config = dict(
    image_size=32,
    crop_scale_min=0.3,
    color_jitter=0.6,
    init='kaiming_normal',
    optimizer='soap',
    beta2=0.99,
    shampoo_beta=0.99,
    precondition_frequency=10,
    magnitude_pruning=0.7,
    epochs=7.1,
    weight_decay=0.1,
    adamw_weight_decay_other_params=0.01,
)
Rows from block 7 of a small self-supervised image encoder, named by matrix and row number. Rows with one number belong to one channel. Each number is 128 + 24 x the weight over its row's rms, rounded and kept within 0 to 255. All counts start at 0. Numbers have three digits each.
After each channel's rows are labels from the 100 images, of 14976, where the channel reaches its highest value: "strongest on" is what is common among them. Only what is clearly more common there than usual is listed. The data: seven-segment displays showing three digits.
# r30: branch 2 reduce pointwise conv (model.blocks.7.r3.0.weight, 120x480x1x1), inputs 96-191
# b30: branch 2 3x3 conv (model.blocks.7.b3.0.weight, 180x120x3x3, transposed, each kernel summed), outputs 90-179

r30.48:128128128128162154128155147100128086128118128128128128128128071128128139128128128128128128128078146128128163075078128128103128128086128128197066107128171128128128128104068128128128069102173128198128128128128052128077176128128163128128128128050128128128128128110128128128128128128128166128
b30.48:114126143138113141119136132151124031116162147100101143149128129119129112143134128095104142129123093144155132118156154141140133148148110174146131112118128129128121165134137128165099144121116101132102140067107144101150131138138119074106124153178092088143112121111132083141
strongest on: blue glow; white glow

r30.89:128128128128128128088128128172128128128193128165090186169058128104128128128128101128128153128128128128128169128128081076128128070128128158128128128128128128128128099128128128128128128093128128128128128128067166128187128165128128128128128191200064128065128128069128128172128128128128152071
b30.89:111147140118075121122149060098133104140094099112126113124123133128114122096142182133101138120128100117136112139125134119125128110117111114125118116123143148151091124127099148044093132125119107071069115105099111120129125123091128169163089103134125104128172121153128134105
strongest on: red glow

r30.41:147128128128128128128111152051128180135153084170128128128128128128098103128128128128128128128087128086160092128063128117128128128128064128176150128128140128128128128128128068105173075128128162128171104086109128128124090093128128128128128128128092128128128128128083128097084128159072128128
b30.41:106111143131128169096130139160118104138120118085140138113125140102146125097084120143113127085134186115114114095107149143157126106097125158126145107126156118115126141128145145118152127094144123125118129127124087112132138172125140187163158125135134154132128118113092134113
strongest on: dark on pale

r30.76:128130128097104176128128184128096108128128162128086128143128128128128128128128128089157068128128128128128128164128128128128128128128128128128128102128128128128128128128163128128185096128128128157128128178128128128128128128128128128128189154087128128128128161128128078128128128128128128123
b30.76:113106120178183141140143101108090152090125121139134115087113135140140130123119130154130136134176120107162110132128135083095139110151173119128128101102128097122128125116108124122154105143128124128129112129164138120148132125100107158141102124124115120117125134146124137157
strongest on: green glow

r30.27:203128071128128208098128128128128128128128128128128098128128128128175128128100182102128159128128128128128128128128128098128128128161128128128128186128128128091147128128128128128107128128128128128128128128128128086128128128121128128128128128128128128128128128128128128128067105128128128218
b30.27:160068127157096156101124125111119104108128114156121120101150109113108128102122128099119169128112143139052138132159128107125117127066147125099128112114116112089121119087135116129128150111171133131128092129115139144088161137155061173181111152074112148140101157184128114121
strongest on: dark on pale

r30.95:128128128128128128128087128148128128092128128050128136097128098128128128128126128138106128128169104128128150060128128156096128112083128192128180128096128128078128128111101128083128128128180128128128128128089128128128229176177128128128128128128089128128128128128128128104100106128128096153
b30.95:137170166104140144116138105119124128111145137153123131117136114143126137128130111105119153119052115167137116125132117113133127128131082171155138131176128137125110132136116157127159130122157098139049129134116158128136145165149122115099136152125147107148101123136195125117
strongest on: blue glow

r30.92:067091128128128128128202173128074128128180089128128167128128128128128060051128128128128128128128128128080128128155175128098077128083128128128197128128166128128128110044090128128128128158128128128128094128095128128128128128128128128128128158116094107095128128128128128101128128128128128081
b30.92:192171124133145128151119123158147186126098217135148130189113131165137128150148127142162114085090142141147102133140123128153119116146143127132170160167127143137127128166135119155149167089140133144101149125121138104138133114119145051101117110173128107182140139115178123108
strongest on: green glow

r30.103:128128163090128128141128168128128091169128128166128128128128128085128128128128128128109128128128128128128128159176128128090128128128128101193128128095128128128128128128184128128162128128128128128080128128128128128128128088083128109128128128128128150128128128128072128128128128178157128128
b30.103:117139109138126062119116136138084142122093152152111144122115117119130096157131141197132104149166128109166122108148111128121111113127096086153149132064133142139139109109074120090162129131137116128098140135167080122119135118110127142118153166135118128111132132119150128128
strongest on: green glow

r30.42:152128094128128128128128128070128128128204128172128128128128128128128128128165128128128128068128128086128160128050180128173128128171096142128188128128128143128128128128128065128128128128128128128128128128128159128165128128168148128067097128128128133140128128128128128128128128128128086058
b30.42:167098106118164157136135122143118130138104167132129123147119142104117146122111150139115154127125150123119169119112154148100175198136114135128188156160104163113138151159144124113091119088124096109113104125158140117153106113137206164134155170136123142156140169115122149121
strongest on: dark on pale

r30.16:079128128128128128128128075128128100128118128128079128095140128090127128128128128104128077128128128162191128128089161091077128106095135128097189128128128066136128124094102128128128075089128066128128103128128141128128128095128069128128128086128094160128128128128128108128128080128154128128
b30.16:145126147137140130091128099129129128151131170084074150139120155092118168096101127148112090124108128148138131104090112129149093139155131113143117104121138132141163137107115114084107122147083110136165146123125114159120148141153130075123141128099118119139188135128130165134
strongest on: white glow; dark on pale

r30.119:128128128128128128128128128128128128128128128148095167128128128128128128158128128204190128085128128128116128128128128062128128128128128128128171152171128128128089128128168182097128075128128083128178128128128128128128128128128128128128128167146128099128151128128128128128128128103128084128
b30.119:134167128185135122125114117129137111102128168158116108174118128167128162117161117145119141109108123128190128128123122110138137141138139158129116115118138128122151125170080110104076148118120128130169120086122129105196108132142150112139134126110113123184154119150135131108
strongest on: red glow

r30.31:128128101128171128128128180128091128128176128128128183128128128128128109128128128128128128128128128128128128128128182085081094128128128128168128128128128165128128128128178128076128128128128086128128166128165128128128128128128128080128128154190128093108128128105128128128128128150056128083
b30.31:096144198131143147139126109115098087154181098137147119134157152120123093128089132122103153125119132117100111134116147125132143150137143149109116144115174143145105146125118133131138126122113123074139109123169131150117110142139123204147176128133122092129155109119107074093
strongest on: green glow; dark on pale

r30.30:099128128104128113128184128128128128128128099128128147164128128128086128128128128082128136128128159128128128098128128128064128128128128040128160128169100181128089128117164181128128163128128128128128128128187128128128128128081128106128128209128128128128128128165202128174105128128128105128
b30.30:104117158179125126118108103141107093142144117131125114161121126153103096140130125142128153128130146130117125095165148117188109147169140081152132135122082136068129100149136136102128154118142141080144139076105108124105117119135104095141187100128114146151124129137128146119
strongest on: green glow; amber glow

r30.101:128128128095128201093101114128080128128128128126128128128086068128128099128128128128128128128128128128207128128128128128128128128128128128128128128128128128128128076086128128128085128128128128128128128075128128128182088128105128128128128090099128128168128128128128128128128128128128128205
b30.101:115136113124040143111121130129108117117133135131104115162140133156119179133133138148118096120156145110140141127060125108128144139127105099128143128128161123134133126175121115111186147125175195119141110110118081162166126159111213116136125121116112097131121182117136103118
strongest on: amber glow

r30.38:101128128128128163128185128128128197128128128162128093128128128128128128128128128076128128128128128128128128128128128128125140128128128099128140128128093200128128128128183128128128128128128076128128128095086128128128075138128128128128128128111128128167128128128098198147128128128080128128
b30.38:124114130141078130140133168119100087158128116128103128060118152123153160075126102131158128121082169121125151117109144144133137137135156129135117126133153172105142125135166154130120085115124127132121136115149110122090118119146098139155199177116109162130122120118117114146
strongest on: amber glow

r30.99:128128128128128128128161128128166128094128128128098128128128128128128128128106128128095100128128128128128128168128128128128128128072128128128128174089128128128128128128128128128128128128157153128154128173128128128128084180166128104128170128128128128128151093128128128128128128128174128128
b30.99:141140152137124098152137138165158103145135103109099150115124098133148107109137134173095143105109156111128157178114128132049144126145128175133126124117118145170170130111122126132127167155092149141114117170139128153109145146140097136126128115128112102128141110143121156128
strongest on: dark on pale

r30.68:128128148097128128170128128075128128096128128155128088182128128128128128168128128054128108128128128128085128107095128098128128128128059128128128145128128166128128154128065107128141128128128128128128080076128086128128181128094093128128093089186128128128128128128128047157128101094096128079
b30.68:132106099116098145142157137148101120152134103110113130061116088080188128151112156153107162122094159100124150128111128196135132083101143137106139185110126130171163113105099142116134123099128146124145137139110109117115128143178156177135123113160144119158087109110123156125
strongest on: blue glow

r30.98:194093128189081087128057128128092183182187128128128082100085128128104181128154128052128128128128128128079128128195128128176128128128128128207128128128128128178176101128095205128128192102170128160128128111128113128128159128128175128128128128128178128111184128162107066128128128103128128128
b30.98:127118116119121123121160140130053117076134083087158161128096181166159156141119146105147129127133122118075125128158103124107115101127112079069168109115128153138113120079126127150141133122138079141108128141125172128132155125104093145109098117137116110132110101144161140149
strongest on: white glow

r30.51:128128128128163128128128128068128120128128128128128128128128092128128071128128128128128128128128128128128128128183151128128075128128128128128128128128128128128128128128128128128128096154196128173128128128128128170184128180128160128128128128096092128128177128128066147128128128106128128081
b30.51:130155148106163105103166125087124101131116146162102117191076140180112133105152130150140182085127142089128120093113143172172104127138144106120080128104098112104128113121107160120114108105169132121151118162139099171137144114130135172149136127118129139182178138104100107102
strongest on: red glow

r30.3:128079128128128089128128128201128128128128128128128128128128083128128128139111128097057083128191088128128128104128128149128128071084110128202128128128128128128174164086128128128153128128128111128076152128128118128128128099085180155096128168128128128128128128128128128128128128081128128123
b30.3:139110179151145178128155101141128123109153127128153133144108133137076108134163133124120106119143135106132128151176110133171082174136138133144093156113119148119161127158099098112102134145140127118171107139125149109087133128136125067156116124087151140141179204178118136148
strongest on: white glow

r30.75:128128128128128128128091128128128128128217128094171128128150128128128178083128087159128128128128128128128128128128205101172128128128171128138157128128093128128128128128128079128128106128128128128128128128128128128128128100128165128128128060128128128128128080143128154128128128128173128128
b30.75:128123142131158171142106162106136127194164163121114128127141169152137127121101134140158127152093120139091145114078158204099141109153137129128115173061141115140128145152153117114160138132120109140094126128111128142111133143125154105128118101080119128128123120115103137119
strongest on: dark on pale

r30.91:128128134128128128128128128128119128128128128128128128128128128128128128213128128128128128128075128128128128128128107086128128128185144128128128128090128128128128128128128128173128196128193128128128128128070128128128128128091102054128106128128128128128128091128128128128157177128099075078
b30.91:110116155124071109101121121128117129142133121095127151143126128096100132114142120108122128130106117114110126163119140104154085126139097184125098115124084113127115134161131112113137157133146133165126098154102103087143161146097113087210117136113119084135150075122117118106
strongest on: white glow

r30.5:128128128128184128128101094073121047128128128128128128128128128128128128128128128128100189196069128128128160163128128118128141128128128075128128131128128128101192128160129218128169128173128128128128102084068128128108168128128128128169128128128174095128128126128128128155128128128128128128
b30.5:128148110086137164134116134167145106125129128128110145132162145128095104068140120171107123098119134128133112135125086095128144096120174157131110089112177119098124119113130125170096121117132160139145093114116178138108155080137058139111126132082128144116106116135123169135
strongest on: white glow

r30.49:128128128128128092128128128128128128104128128128128075145128128128111128128128128128128128128128128128128128128069128128090128112128128199128128128128191128128128128128097128128104128112128067128120128099128128128093128172128128128057156128189102128128128128128128101128097092108128128128
b30.49:158147154125084099110105127141144113145134144161150147054164132128148155062145154148102131128142139128091106125126139135091102154098150130108138141115064133156169113122120131078122167095126167111128162194134098134128157135085126222172135138141132146139125128102128117121
strongest on: dark on pale

r30.108:128128128160099082160128128128128128128087128180128128128128128128173166128128128075190128128128155083128128128177068128131128128069077142143167128160128128173128128084128128144128128128128128128128128128100063128128128128128128128081128128128128128096151128128128076170128098128128128128
b30.108:141086141153162177133189144172124127136150132150115184130104111087156128128119185123093145122088116116123118145115146131130128133105098099086119106115098175126178180179128104119097133138144126124125158110203128119135179129125134146110179095138109148120143140130117133131
strongest on: white glow

r30.64:128093128074128148128163128092188128185209128107121128218075128128188128128128114128128120128114128128128128128118219128128128128196097128128128128106128128085172128170128128128128128128128128128128128128128128128128128128128128128088128128128128128105163128128096064128128086128089097083
b30.64:102106175101093162147150103128121133162112099123119104084138128093126123101108108145097143137055124112110116169095128133143091144128112122114125125098128112134118140151077126086128129126078156138094110172111094130148122118131101142204136146120120139148118112118115144115
strongest on: dark on pale

r30.69:128158099098128128128128198128128128128128128160128128168128086128128128128161128128128128128105128168128128128095084061128128128102054128131128128128128079128128099060143128128128102128128128144098096128128128128144128128067128128128165128128128128128133128128128128128128128128128128128
b30.69:122105103207108160156135124112111111114100110127120139108144115133146094110112120210123134131153157092175133136111138124134114121136130110125119146072135106137111150105093145069122113118150130092121131128128116126134123128128149131109145142142125135125105132101126168150
strongest on: green glow

r30.71:128128128128172128128128190128128128128128128128128154128211101128100200151128128060095162128128128086128128128169142128128128128128080128128128128128178128128128128128128128128128128128128128089128128128128176092107128128128091128128128128128128128128128144128128128109097128128128128128
b30.71:134154108136123136151109129148094128114117102117119174118124110116134141084131149150125111137120090128128092127108143137118135160121146099134148078132122154147128148130131142128115178086144116120102111151128170130079156141191091082064108076104105120121110090107085123143
strongest on: dark on pale